{
  "model": "image classifier",
  "image_size": 24,
  "activation": "celu",
  "stem": "single",
  "muon_scale": "match_rms_adamw",
  "epochs": 64.1,
  "final_lr_fraction": 0
}
Rows from block 8, named by matrix and row number. Each number is 128 + 32 x the weight over its row's rms, rounded and kept within 0 to 255. All counts start at 0. Numbers have three digits each. After the name is the row's rms in percent of the matrix's.
# conv: 3x3 conv (model.blocks.8.conv.weight, 384x192x3x3), inputs 16-31, a 3x3 kernel for each
conv.230 098:091140101086161120114106163108129152075131107109038092128130131124118136121129103143118118131123133140123133091051151069156150126096140129154125133126127141131110096139127121140160138140132098137149122141154120123131138127116120099110139105110103085094115112138123125116096170135120109163114112084129155176177127161090157103123161126125124126152099108151079106108119114098031159103113194159137215151145130108119132159142118123138150
conv.231 047:119157197097165203143118086058103137118092092099151156163122137166121136131130138119116144160145110118153163089102136100137255146128039176118134124131132109111107083219199113202136142096107110097087033104221166075049094102140140122117105145162150156086103168169116098088127171217088152148097151190168109090103157151157128098092197078087080076108151152127107153123170128129138155113153119127143111126134109135095114095140169132125082
conv.232 098:147128122116152148133135232048057106092110132107121113123123115113092120101093111112103112119110142123115119154143142148179158114133132146128122104109113103124115140127111129119117122126175128109113149140139152137143080063084127112121131143123098100080190181099132108144114121160099131106149135113161114034182133046109081140140117119148120152132149102090135145083154136083080046099126129139148115126119135152117123132102136123101123
conv.233 083:097110122120164166081106147132114107129163134156089067150122129152121093120126092167137111138145096141129101137124117134126156159144163153140099173162109121120115124126132123138133081143134135116118111134122125168139152136116124124093146115082133140120110124119111160149137164115120186123104090134119139101151084118112066150159129105111135131124156106145110117140107099103089164126136052122108111114127142128120135128153146122134130
conv.234 097:115119069152145174106141172111067079117044161111142164121171110096109090139105108125144116095102111109118127137136116178159114083115122122144135115137110143112104123101144112145104131102117116149150147147109143110094108118101141102105134135134169154135121085097155202169129123165136106130133141128160168112188144096102134097114124122145131097150132125122122171132142117115067060106073132110102173139132155140140103118124116112126101
conv.235 096:112139168137145076110163118082054129110111155137143101104112110083144111092122128092102093110141118110142137185147087133150096110108106112106116084097117097124127124143128115166095108147127127109134111163118091091119093085109134126141093116151151126093110146138101100140120153147129119080154115122179131108167196151107096087121119115115123117108124134148123090109103145082139055121125148087090116128082099126121140114133105118127113
conv.236 056:093182192229057108054160147092086095158143109159130126118132131111158113139106141128146147104127139152120115083114166173100083073079177130128116111114129144117140082160163162039136172134173117079113117121174160042023123135158128126141149164112138158109177136148108143092109103044115115131144132222153153140142103116135129126146102122140129104105153149114119119178140072071162129106133097148094113110107094137094174116150171132099111
conv.237 103:201125101139090117137141143124139060085108103131108113128113067127114103107139151119103082118120099144143137131152148141121143144167155132109115108123096112136124154133121152146127134113155123142114145189145140160113123134120140151143124110123110083063157121116114118143152149082114118105134098129096146142164148082127111116104147118106135126130145098150192151121152191142100007133145100110101108131136109142145128123162129131135142
conv.238 143:109125185126163104113121146083061101201147158090056126115123106134116119144135125115113123126141130118111142109118140117182056108116173122131138098132127106135136112143123085157116115154124108119121111154143087130144094109118144126132102104135113118090138128120119134141125107157120175073134089134107167096082112128165119159118143139148141140109146133160160217168125114139128130155059148137139147107105165128117129127117164109139153
conv.239 057:133148142114132119140151097095114116079124092108090125147133108119126108100108128143139119118111123108105124119130155142103090146101130149134109115117129118131130137123132117127142150115145153117110112104143178164145132139144132117115128136121156137154000103209205255128116108119104115169156124110120113092145153103132142105123140113118159142108147115117139135162122111117120133128121151153139111143121165142126134125127128128122129
conv.240 156:149099119104181108144133098135152111139095111067151111130149117111122118114110125123127118123135124112115119132118137158090144100131106112132122125139123122129126130125135106163132129139104116124139123130111120143135121114140118124143101096126122129120134116108112112139159118190066121149103150100178081192165052149138104156076146122147138138098118137123151164127060145122039158210126126130105113156162130109123155105101143134120133
conv.241 101:172145118083121186083170102117085148145200108182196133142118118138121155129128147145110116139133137115141117118141159101120155074068147143114102152118118147131122144118099137132121086096141150113122142110145124094099131130133125140145119120124125131120113128135109123128086104170104152167152152153105083194085121143091119156120124126118089148117111106093063142102120127093154141109143185109129210254140177157134105139162116126117098
conv.242 052:095117162116206249047086162106116119107127143103097110135095099117121099147115108130107091129102125142134132118110114104165179108106149139121107133114114130135106124143126083142157111115160136124127126245255113115168141091092128141147135139136155135083112136118127096123118202224122202196070107185136064117095117120127137114137190181134177139104148124092131103105120180122152084142136080148112134090146118143107113129130144149124055
conv.243 129:125143141151080108126123115129147141120117121081156217115141149141128112119130123121135128131122148131134118117069091153156195116097037116127132126134132137146147138142140143117131137121095117132128134133093095134140151133133130135137103120138127119135141130124125115107106134117107126141129131121123135237100087108109122150114133127134119137113093115131079065148186195166144117121148155120095097109145179125120131142145148135144126
conv.244 130:123146144143122146149127100048090190111153117122120043128139114134123121124139112136138112142121121115125124131124042136097057147222205138139131135134137133139146130132124174095122119144109118129119116118110135140138130119111138125129136124113156137102114116117116138121137109082177132139075152069135100049100156186127124091126130142116132118104123128145093086163152070152114211110108095091128149076076072152117091118134109130120126
conv.245 125:101151110170098147118108112188128153145117114102103137134132131115125121142122104120125125134138129132125121077186188151137075109152157121135127117127134141131141120138129115153090109118127111130117100125139154096123116130131133135146134120126142112124116108134120115135127151122123154077112143143137106132173111150125091107129133134104119131120123149070094066153162101067000152109069071134151160092109143123134122121144133154111112
conv.246 141:109134137108163107134115098087120098131122133167184158122140146125135114121118133138144143131134136102146145108138162127049081118188127129145144130149122127129131139114127106142131109145119124127123149127111123160141147123114119133135123152138137123127120130137095114148126130112097155139129128147093079116115132138102085180129132129121112115106145139111114124175111113223153156199109117148153140069065091124139131141115119118112134
conv.247 134:119131117114129125128121121128135125085084147181164104121121099119123122126127123115130107104114113115119113119101119189150128160088110133146128125129142119111116142127116128122122116078149134141122143147113181091111122101102123126114141157124126120114106100123123096119147097141061162103092167149217123146182100110128125171127119114127123126108148125181081116136161116082150099154119218091172118132153140125150118140105122177110125
conv.248 086:153158132087163099119106073155138152082120124144164173117171168105161146141135147133157138114113107121151141151121111108136174095052059120148151111115105130120113127151136088128069121127111150145150174125124129130086128179158131149138119170157147130110130120110124109127127133180116135082108192150144117157126102215146095163114128172097059106113146139165124080084170194139084240114124162118139142129108162147125099154141102141142115
conv.249 128:072187173112131143123102110157115144118118141154180183108104136127138129122126130117133157121134130143138126121108220107119146132119044115116115128139130121107144109156163125116148156110132119123133113128172102090124147183168119118128151140141142163161130126134136131123109101154129115100149103119150096153146128118114149076122131113125160127143115155109160174138101062199111088181098195172121147133087074128135149118124145138109133
conv.250 110:142117136121115155140116115062089094087129128074060118184153142061097123147159140149150138064079109125125113144161101195185135090123113179165128075086109145166146186136130151117130120111143160163117129094102102126118046091118133145116097090114136156147086130134147131135213158140132072139117138139174166159144122115122152148152155100084073099128131125151137151086135105140151156092157177128129176118145147138167121167175124110144133
conv.251 118:143150091154124113129109131166136079083092118180121131117125122134129121141117109155135119135127113151124099078153147114103103173141072131124134145148143140114097146107142145134111178083127137142135127098104187135112158140154125113113196148126114125106151142103117092111121095138096121061076071117093129117174123090114135103118133111130103140092137121081123134123170096099171203150086123147142116133082161138164153144133125152132118
conv.252 124:121131140140128138140102117134144096106104123215150097139144132123135133114124100143132103118127113113132127126097126132129157124170131133145134116130123130125138148136130118110129103123135128140125157118112084117133112117120116118122124124124142173173124124145124125143131133113154105092065161142137134109100145094120151156126141123115114123118126140150060088107099125144190131123090067183167066162082060106132137134133109114078119
conv.253 158:141164098136116138150094175091060074111155111135162144127127117127139141124115103134135132125143115129127107132169155108095118150128104128138127137134127133126110135146145138114141101137130131133125125155135131102090116113114121123112118123103130130139128132133144146100144101130121095121088134166120047127125117145095117109137138136139137102139114122140104170140140113111097165142146147095192134115165120139122129127130128142102105
conv.254 082:131122140174155137119149153170171102118118146100162095139160093135135110114143135154153106160131127111121122158160152152199183126134097121131090155138105125124145171112117145130101149121101101098117108113117109123139163129097114124140110144139106136153141163137126162123163124129144146131152108124116107175169152107150134143123114119138109112131114148113106160168108211128129128116071068140061104094100172086126129109127124117151134
conv.255 110:139106135103118161135138144102084139091082127131158105163158117113110108129142088141140118080103102125130094160183162119136120141159137146147126103135125105126099139133118142127144126088110128153120092133088106115140142136107124124094144136099150114087137099116140123124136079128114095163165038154135121169111125134142143082121135108087086115097167109127164169158129165149193126100108104076163129119100143130116109136113115118094072
conv.256 083:142133129111109121028064072118105116131178121218255213131120146126110158140151112162125134118127129138163127142151152173174177021136099133106119116081098120122089143116116093132104116107093157108136162164152096141115150166161149184131220255196145135119122121112124128118170106096100120064186098063094161163123138166103096078137126151099077105142169097135147150117156204139179210105134139142158138165144133139135117123105115082119089
conv.257 124:123109102143083085156125095130132101100153098140110121119117123131113129125127133136115137128098114113109134121193143146146140167125180128126118138154129114128123130119130128103113116127104122121115132120141116085120121128138144122125138143158126141134112124113123137114136138117147170145098131138144132140179087173177174148144117120148141112148129119127120227111185227161053166120157144106145106082106076107133122117140116134086125
conv.258 053:048130137200143112110138083170113082128161111157132077215076113143121164113140134142106094115155163153122141165100153137178173113081107157131102148164106122143144099153164138125113127138134149102073114072144121145019114135103121122114151155097141145129146124139116167133132084094129133106102127206116124123192157052096092160220125060138084085089126159128125133182103157072144125140146134177157129089138136141135140130163180112120141
conv.259 090:115076129140175153131095089085093118093189187152145125167129093131153129131136111144122081119142134135130115140173089121106232084070052133124097128152129138149145116108143127135158113127090156150106126119123140095101106121101134142124125126120130108137139133123146132089128140215134164129131159170089099128101128118114125104129141112104122145124138115164060113130146076157047137040146202119139083139122105142115115130128147130088116
conv.260 121:193107145154115148122132129127154080129141135120077099116118104117122107133130115113117110107131111134122136057141134151142055140106148114122122128131128142152141148150130152138118108121134118143117139159146113107135117124110119136118112134146128141115099125122107140143204138119128131163118115139120122104097132154135115123122143124112140116131121129114089089132175077077050105186212099125099104136130103141149110189151117104110127
conv.261 132:154111112136134110123128145109127172120120140103092161152128167156091133163115126141120147140083117145104127112116118079081128155097090137109131143108126151125144139125100157138099108135108111120148132102099123113145149120163160104137114098124122119133121122127121121111153166097098163102129180125130098152099061108093082124139132155120091127133144141159135063073092099192081081123143102152166128098202164156136096162131095156098119
conv.262 123:118106164102153168172078120175097123108140101112150085144119147126126148119146133127118125130131150138150109094159055103061167138125144134135142135134156092116116131136144097136179128100136126117134150136139114128107105098109109109113151127102142144140093131126146122130140131128132147156117186148099122083101122127118097163135154130126130157121138123032069117075109099114142155101096099195131073082106172129131128123110121113122098
conv.263 090:170117092148130103132097105141163085137158109145106087181148105150129102111138130192153093122140097146147113097163163159142143119117166144121094144128080120117113111138121143159073127138132146153124095170139107121096141120108111146121157149147102093118121138142128134118162143118119119091139146132086153195173159131086107090150147140108112133141124110126135093126127214111151123000126132089124130134133111115108129128125147133131122
conv.264 068:141138188147087136131137154125066086096162133162153138125130109118113099121117139111095113138125146111128136169112142102113096056171152113103124123135117120116132121111116140106109141153119153150124164118112141174123118135138105135137125154145144148096158111123129116103093159191174103115159142162152139092105156158124140138135108123132164130128125123180141037078099107166162142079097255056147110120118130125119135118108094121127124
conv.265 109:107129168138138105135105149046091106070147170142128132144125115115123140089110149141126119103124148091116164106139124158176122123134146140136128113128135074104133139148134136149127080102130135121108132168150074104159094105100126161158123139131133127127135133142120126128144183142150150081150178158167118136133140090103196114122138127113161150114152144124093153121162115132127131128117133090103105121130124154146140141144161109069135
conv.266 052:079113155136110145141093137146107103120183213092123200157105090145106113085129193140128103159129180123117135134144116152070152129115052139122129150095111129128158097097151102079114130061128126116087117113160101132201127099097126155199086094141141170148113125145137113115134093130180112107166115134128113085096173123111089127108133085091147206103178178138118129110119066078051131137119105080084106125097113082131168192144120138147122
conv.267 127:130125178108119101134123149159141067206129075061077080109129122146120119142139138088100122144141132120146153119104138091106141104123139121136137127121121147146132117110137120121128127107129089089123121169126138127141103083103172150130092102121086086130137105137085092150112122103126162108122138123132097106082134115147131050089101130141134113130136112218105122086140156176072087178129105223135062192128089110114135149131115160126100
conv.268 083:117141170082157167123172160170101112091103138058134131128137115117118098142132116144126122142119110144117130166126163155136207166137172138135124127127120145127120142129166099200155116096101135111148146149186117131072143128114135119142123129109152126102134139126122115167127131219127142174086105158111099053127151178112054128116150126102138143148092166144131095163192094112056105119127125109110169169121084159114135148121165112105085
conv.269 085:102132138170138129127141100099119108145110117132107104125136120129152126076085122115105106116144125081124127166131117106082133110082061140133139100122126050105118139127134142136134119107118142112109110136110121110075082112144086099102088063082143139150157142151130134164119103129119145155140138151169151101126072139149133132125121121099135141094089102107095126101063073118086166123171182135122135124093101142162142119119131119088120
conv.270 059:121086101125085121089091108083149122095124119133109124079154205056168154083130116089151156068146122110101104108073094098150081110123085120187185079172116096123093119067079107100116120113087109176124114143130106133137094129092102105084110127125138137159143143142104138133138104040125132122180162117081139111136144143121136116125172191092161108142140143086094082123139129129124148157139134158130102137119125133128061138103058119105109
conv.271 123:121127118100129146119135200115137177101032114121080142165129117127124157126131136132124100129124133144131123145172077113172088157138088146117120126125139144145119146128122117128103123137107128135106113139129127147118117133137141144144142120122135127126128142113140120102136111109137127112129156166140169053213129052098097117162146134130105125155120109122091115132174038133118065103080092150146096124115127109120120098138102104152125
conv.272 075:109137128105205175147068099148189137110103119137103106105109108130126098133124125114106098135144090150120145158096124178181188164110050121118103121125121134120127160178180118172131119112130149140136188255233102058068126101091126135143135135142078054109113156120108120129128239232118149095143151183080098107141146136130104082137150129139136136128141145147158103150199168079116164050173145130150182097180155164137123108133167135100087
conv.273 054:126136165138071134113117134114136105135135120157137114106113122117112132117112097116095137114119125125097112152113074116142133100106098131127136113126138119120110126123127128117116137095137124105141125134130141196128107119129122127144111097131111142111242201078146255243146155154155120098126144181096104120115148147157111090128127126121089110114164125121117092130151113104125134149083150127105119131112152121109141099120098100105129
conv.274 081:092125166110170134084123125026095164155235151135121120123113096126155114146205170117063088138174140152145132176137091084099142149153099148141102110107098124160130131127106117117128118121110123105115105098080116154119107093124150187125148151155141117122112129143130127127082120163122119163137113108132090099116121181105075121092082125095112132125104132087098132216139090092152130117165232136126121104102115131116120094127083136117120